{"arch": "conformer", "model": "sound classifier", "dataset": "melodies that start on their tonic, played by one synthesised instrument", "train_examples": 26041, "gain_aug_db": 10, "noise_aug": 0.002, "time_shift_ms": 100, "n_mels": 64, "hop_length": 160, "input": "log_mel", "spec_augment": false, "win_length": 512, "targets": ["instrument"], "num_classes": 20, "norm": "layernorm_no_bias", "hidden_act": "gelu_tanh", "mlp_ratio": 4, "head_dim": 32, "fused_qkv": true, "qk_norm": false, "dropout": 0.05, "inner_norm": false, "moe": "soft", "drop_path": 0.05, "num_experts": 16, "moe_every": 2, "expert_mlp_ratio": 0.5, "slots_per_expert": 2, "shared_expert": false, "subsampling": 4, "layers": 8, "width": 192, "positions": "sincos", "kernel_size": 9, "label_smoothing": 0.1, "loss": "cross_entropy", "residual_init": "zero_last", "optimizer": "muon", "muon_scale": "original", "learning_rate": 0.029, "momentum": 0.98, "nesterov": true, "orthogonalizer": "newton_schulz_5", "adamw_lr_other_params": 0.003, "max_steps": 12400, "batch_size": 128, "epochs": 61.0, "lr_schedule": "cosine", "final_lr_fraction": 0, "warmup_steps": 620, "weight_decay": 0.02, "adamw_weight_decay_other_params": 0.05}
Rows from block 3 of a small sound classifier, named by matrix and row number. Rows with one number within an expert belong to one neuron, the router's apart. Each number is 500 + 40 x the weight over its row's rms, rounded and kept within 0 to 999. All counts start at 0. Numbers have three digits each.
Before each expert's rows are labels from the 100 clips, of 14976, where the router gives the expert most weight on average: "top examples" is what is common among them. Only what is clearly more common there than usual is listed. The data: melodies that start on their tonic, played by one synthesised instrument. In brackets: how many of the 100.
# router: slot weights (model.blocks.3.mlp.router.weight, 32x192, trained with AdamW), inputs 0-95
# up: expert up (model.blocks.3.mlp.up, 16x96x192), inputs 0-95
# down: expert down (model.blocks.3.mlp.down, 16x192x96, transposed), outputs 0-95

# expert 11
top examples: marimba-like (98); reverberation (60)
router.22:468555452461425531511462516455493515526501468504515553441495530497561561501478522519490553449475511522481478493489523518434445398514537514467511504561462555501501552570573482481503472514543482454496530556426587506505489529541535528496538501530399466514474467488479548484495513536487470535
router.23:484527489463427548490478514450502494545478473511506556439515557504542559478466523523489546447465472544495490479474493506441451396496525493428484505528481543500504557583592458463500489544541491467472533567436563527512493539527523526474530489532414460526459473468489548512476522528488485561
up.0:521464581567504497538521529520496496460486491537547509461480530497465529502514520597507460449542513544467485498504465510486426528515487377477524495478481517548538519497480484472522476506437455437489583497502583550479505505544495412424435453595464519441527448462487518592505500486476460522
down.0:514498485474518542488495421538498468487483559465479505569591479510543455409450529498558538534489543500493552432427534520522527504465499575533473517529554503477477510539427559536580500535534512495470470483426468501576516547546502483429485424477444467494473459515515610513504513511533452557
up.1:560427510407481478482467469524538486513498536491496493521477495470379500416505500575534496549542508482526511403461500386476518476470505496549612528461506515499559466433443438509451527495546459451515476497529488434547485557523510489557534557511461499519515474531480481533519556459441554514
down.1:497546509473555499505470515469386535566532454451510505502511360444546525549559538471497513547436504465453452543500551461503513495499498552547483517505529466547505494477534485571460466497513507437475464519583525523510489471487484547532489499562521507485485531475503512500479493441513437433
up.2:493422509562465493540432536567476491493485375468497486562512513514487566445447519511428462491449495440503488488520408485501498469595455461501512422491419464503498462373510494457496509532491469487487479567524504426493558501514461515528561489557474530551544570436524531471505514506523487517
down.2:482530517450544462435478466501516530536445517487544554477487459519447463548582541514524523548477444528444489558558513522526529429440468472537506480435546552520503516499476517544476523488485538497452517459557543528419525511453549503466500507492514462513499462509570536518424526525519548486
up.3:442453528543462539465423492583461504533505431505502511555502466528479421487449496553477491617469494488556472501465457578564540490572532512481475446498434508499480408480500491484507505475542458489515546511515541516526480583510431592478494470544488466538546533508502550450450554496491539495
down.3:562534471496501547568488577437500485428435548529485531526552536510419519508530532451623441518473443536484558488498520462500475429456422499502443522527529522509466549508451503485453470571526513448498469518576476536449545544525536507513562549478436580501427464493467574509486442471478408534
up.4:513517467515552577557543526487534566527527545484456528554508505494454532474479527581501500464431563445519483500520521471468506494450506629459551484506499467396437474472537490490487511522454492519476441520540495446498539489496406463510501492491501486443409507463534547552520509440443469482
down.4:466515446505532524533517495512491541480492535448426576458456479441546483545475465476545461465519459526526458532487503552474587484491556451458561447457471530493539552504527505453499484449495470407506528495523508577496458521481480500565473473516553488549578536477538485527520467565510517565
up.5:544449437507487460557519534562500537539489504423489548496495461511490534517416502511478541480491520536526464510494506521472533478558537514501491472529495516523472507422501552453518464538511428484583532554523476463534471566490557455517509552538436505427414574532491497506535459527497395476
down.5:419528463441481574493521477514521477468484514533517504502509415509492503539544513480499517460439490474483478521520452457483513550481558459546594412455517539511511499527478549582514454496515454554532438502562467515559472432489536561464486465466499499559532592471501548580491482507475519463

# expert 6
top examples: bass guitar-like (56); marimba-like (43)
router.12:513562465445480400476520461490486447498510504497558496471498516493512479508447501455558486497526597544498497428466546486471495486497470408534469584444516527598455432489510402535507490558448520506484504506508478551528491507526498475520603551510474488512523503524482511473510582522470436530
router.13:506536491424440394466541449492501463489514479490564491474469523497525478493466493451547504503533589522499499441477558484463501476480468424550473600426510546597436446476512411527488469556455504491486503517494493523505489499521500475513589558488487461520510474491503516487524576529468421525
up.0:482567434453471440588489498456528482462465417477518498564463514523543520487499503523541492489588504503511511445506534515508534474449553525433444516450482488504492524545495526563424490477531438509533506506511536470485492549521469493510474525480510481477490406463478554496524509515518507505
down.0:426518491520577518519525521486469496522498536484520430459461482421498548504489490548525502488468561585494533538518532474532518542466542509460575465501476487486513452520503491481519553434536531442474503510488510576572499422444543518474490485495524449547478470523537421449525451515514463570
up.1:559566527444530543455524533498505471555536448528385529414501473509442496476468463539512486496571464484515556483518472478487483466494505469510483455521504493434504496468503492516442543545532472441453501526531527482509494497535525521484504527476486521536448531516449532506546576458484552472
down.1:437444472534492446577483576522514530491467535533595488556531528489505559478523481465468462435512502428560527467581514447490478433534547518509496465474526486475492451537550528441547526467560442424532554426550414491483433434498489515504459524587502498503482536503543502525529352476477458502
up.2:455495518546504564495552550563471513506472566495436509507478525491512468527470591569481529485464474466530560480508566502547476455499598533423492573491514530445470557516494486457591433459412475503485487466504521539501500484492483518531559412522567461589502446518492594460512566500475564538
down.2:452433543471457569488502516427534449490485544475506506602488504471515544472507490456511472464518492511502524544497541478604459515448552545540516498529473504488467460477543546450488488517556502476555515516498461505423463479539452518533485557426522488508577496581455449512502537500514499545
up.3:545647495382458582443512471541522477487484494521512427450498556423534487463559528536487498537539550523506557481480426519534483519489415489593538470513480437468509495479535511471433533503514511522556446533451423489477546501501504562477475509484472487490466556528501489506542514433507551433
down.3:501475471582466486603460513478455471553484475549534489519576528579581555550506505492549468417519527533500471414459497507494463516492466512428471514540497474485522557463466513492501508506511496533509535501472556510482497523482554491497476486532469401497478477534523520461424509436511523545
up.4:453499527515531449537485508466480479438507423524457506459519465530490509528500448576524581516480437497538446428495471540512517552555545533564548601516498463564525469480515452456489485484539446518534498520549527509547461518483547532497436470503413444520518456467547540523447469514556526497
down.4:527581424441528461518567487415499489501491477480469416501504525496567490478525415481467455414580475509584539494471447544531434479570522532473518511446477477498485588491528480462538499535455544523483480507470479507468516553490556464551475545483478509414457535506536534499475571412425463576
up.5:537549499500492494529467535483540459557511493453516468537453492475530522423430536469548480492387481500591521490452539498518518541470519514507446526497462538463502431529526553601457560474468483495451451487491498417489530507524534505501492583571473498512528438434521476433445555473538524463
down.5:486443485471508510510479490581421487468561496525538555443509466555437481564593402527497527557463387494522487557399565459485549413474389548514553562452491513446465462492510489489488510479571455455481494457615484545496515459530542415509485499485550541448570474505566487495472494540522542419

# expert 3
top examples: marimba-like (100)
router.6:456515484497453501453521443484515460547554509488536455473524509547561538548449444483554465492582520510492442509487450494469467445530478438517526527472522458523498485507514464450515551519539502423421544530465483518497457476535517551437546492547437446573526496519531538505511492465453487504
router.7:489481506492480505455512495479510452545529504518524486474553512562551580554463435476553453473581499518463467497516471493506465455521469439510513549448517476531492463500492488421537543540550490439451495546450483502473454480528506569436517491504443450562505495506517567520520511462466493497
up.0:451585500452518572578550532530484514476527498507436493422498458446590500532436469455515420477455487512574490503471410548488479439447568424464505524520465499396454571467514491487478467477474533504523492483458526480527515486522545550556484426480490512525491445473443478455490448550509556401
down.0:407462517498502474537497500499426522486479463488516495512540445561501509497462469476466475465508479501597493463496541434489457436515478433526521480509499479446489533452510510490515469530480544516539552518483515522426485549459470478510479544434527527482561505494470454527575452566527501473
up.1:517461508453476540610521518532507527488489435480470538476556508457388522468431473465482576508525450512554516416461483459543446514473484490489514429474553517507483471464556523509519448491517458518468490491451508505428502474530499517526493509482530504525557527517463486501554511396541421503
down.1:468550462475493502503478505488453427447482503475524516559530452514484515558435497553410519550435501535535507537477518512475554443471479430495464511480427474503503528463469542538503486450517514460529570528524519463451437647446475487510504580523518551512542445453494537472529527505448594414
up.2:514544544430493484569519462581525546532482475467516477447486528389509472514465485539558516538478501462519522492516493525521504479466519490536486446499446480512502444474507464475446471504453480505471490470532533443496497574559496498537506510480526486513576501416535420468564484518535559486
down.2:524471488656467587541485460533440493503483604477485571492564513559468559585523519388401503474422506508494440527472488491512453471494448544451446525472476543536487465491466470482573523504492535521540512504512476476522462514444524554573521533503502542485514458506527526529491501514489460476
up.3:449485458500424483505562465504544495533475520536509541510507525515534607505474502496508499488502539519528516532484499504472507454561526495542500443479475526459414521580549446488466489502500548484541482502463479521545527520518534506571475415497522512518482532511539537501480540543475498450
down.3:469530465447565527443427429523487516509521488439477483535479575540496546483503501477439459522447579493492492485490522475478515431461526505547475573478515513499581549480497527531547539466520487442445468484574491493511405562527490544427470471502501481440574491523518479524487522498495518580
up.4:483483463414539460526499507529513507489508501485494519548469513449598511498502526496520554451532503450479525422475498511472537519486431472434487469491553492454504525511468501554574462548500497500385518482435531473578579531498559555525520536567518515460544476555533471558481558510526421548
down.4:497599497446473546457521563497451562466558626563421497496506521470469495522517486472509476540435422472535490505508503511531471485502499509540467488460462500500529448560495483442476512545552506437525512453495488484535453540449439490506471491461502505495487443477476464503511473482486533570
up.5:463493525509485567479589484506421486497545505497484495420494453524509433524476500459489511490503498519485501525523547509491485503490574466545505566497508479492553496534581517515449494512556489487494459514520527505505399519486452497565524587514559476498621481513575423556534501532517543545
down.5:580505501547461487544480531541468492518513583468554428500460498537514490567474499418472422535443496461478552538494528517473526495472442517517528501465362463515499514469497563494497528426492552512512586501528484442573462512512515454597511504551504466449521598507482505560473537506527470448

# expert 10
top examples: marimba-like (92)
router.20:493509477425499500452499473462505521516546524534528596518494553485569499501453519465596516541477513518517508524427468574486423487457464465425498503572518522583531539516485500435490486522500507507443503530377533546499468529522510504524503495546482505564467480493542519535529540473480470481
router.21:466521455437518534463471485463479565512545514544486582523499551515572514479493531473616530512481531486529513519412482544471436514464487466451462473567524514568517511492471457428487477518515472493445513540422544533511468532532489545513517503509501491538512500479529498504568556494473483457
up.0:540597480415511533538495472541538577490509460458544541458512495501515415453467519472501535528468498503466524548513463523604490532542517444604494512475573410392458459435515464515486533480448508490480439504507555522408528485505433491492476555538469510466510568528432475482463505480478516477
down.0:453484553550436482590561520502502505409415507504572545517529494531448504468489463507487482447496536488463544463523513519406478481540492502414516402466490527573556542462490470443499599535477453540472553483509436533484441572436509527453539464512476489530511527484488454531443471474496517476
up.1:491539439540472537486410520537547487548474530480545475519495453503456530450513505541535437510423520507500502488503445521553517519500545528445509492532496529488418484390522399490563406510492509479465526488479563487476581491499422513442515485544471459501450524441490508435480481532498551546
down.1:470555433471481543477596551504410437466491579566483561547535493536554486533534494476497578536510467507429518477511480545464496485623386599558526482526507511500461472551464497448482524516456508503494498487507517570481461534495484455536530523510508498518476514532429503546455551461488482534
up.2:496513435506565560531564507499504472463525541487495520539511526483509497505576554528445491444551494471561541498446535523528490474496508582543531440508558439417509515502491552471475524458485495516488524530502509443465567555492524450533499433507527485500571412468482539495530509511512410507
down.2:499508463486482510613505495500490509447563537519428498548510476519589477447536532459471437520499471481585463494521486506486538410500534510531535533482462500461467477480460461463492531476392511502494528485452485488523511382424429493525464491511505584498481477472508465552477545527434531596
up.3:447487500513563478470475434526479441534458508441546506439454447467445532492467533554480464478465481564506577481464546575541496496494456390531533502560545538508521511595490470516553453477543442525470578516462513599484470482528486474472473565488498485487529449524464575513454468490549487525
down.3:526561426552512461541449499473567523552538529542491514515558505514442506495499530497570483483579501413477525531533478564503480457439525425407572549470463443486523527446453516448523546461485532527476478507489474513562447533484478485489506448521501506534478437516502553492552592536459487480
up.4:481482520481500487536506453571497503457535508509519531517533578482495515443456506468486413391500515521535494511475467515480490442548486492551550561503551484468431492455549495600516578502504452530450465467481483486444429469509532505502515461520424512476483567486537476474513561531469459494
down.4:502544532440469481474511574521488520553561453454535521516530451470458482565516413488537502523556431494448453556398534527476506547444459472465521526478589506541490478463528505482440528522533437510454515478491490461466550470517475518448548450531497497584489454488494503468575483517560530510
up.5:533516486483448594428464550491566481513550560477508544520513521488430434538487507515550533494460448571419522551487516502443490490591508510468480534506563472582637500455490544518495484440542524467486533563560465474465529505467508449532466537530506504495526451538427498554579429471457453560
down.5:449490450570524488498587480556509481520541556463526535519522475442558575453582514507433434544474493483530545480465518531447444481544532403481594402524441526448421441515504444483501585458529466494494538467550492521474459506546542543527443452469483444505473566529550494530497501508472487420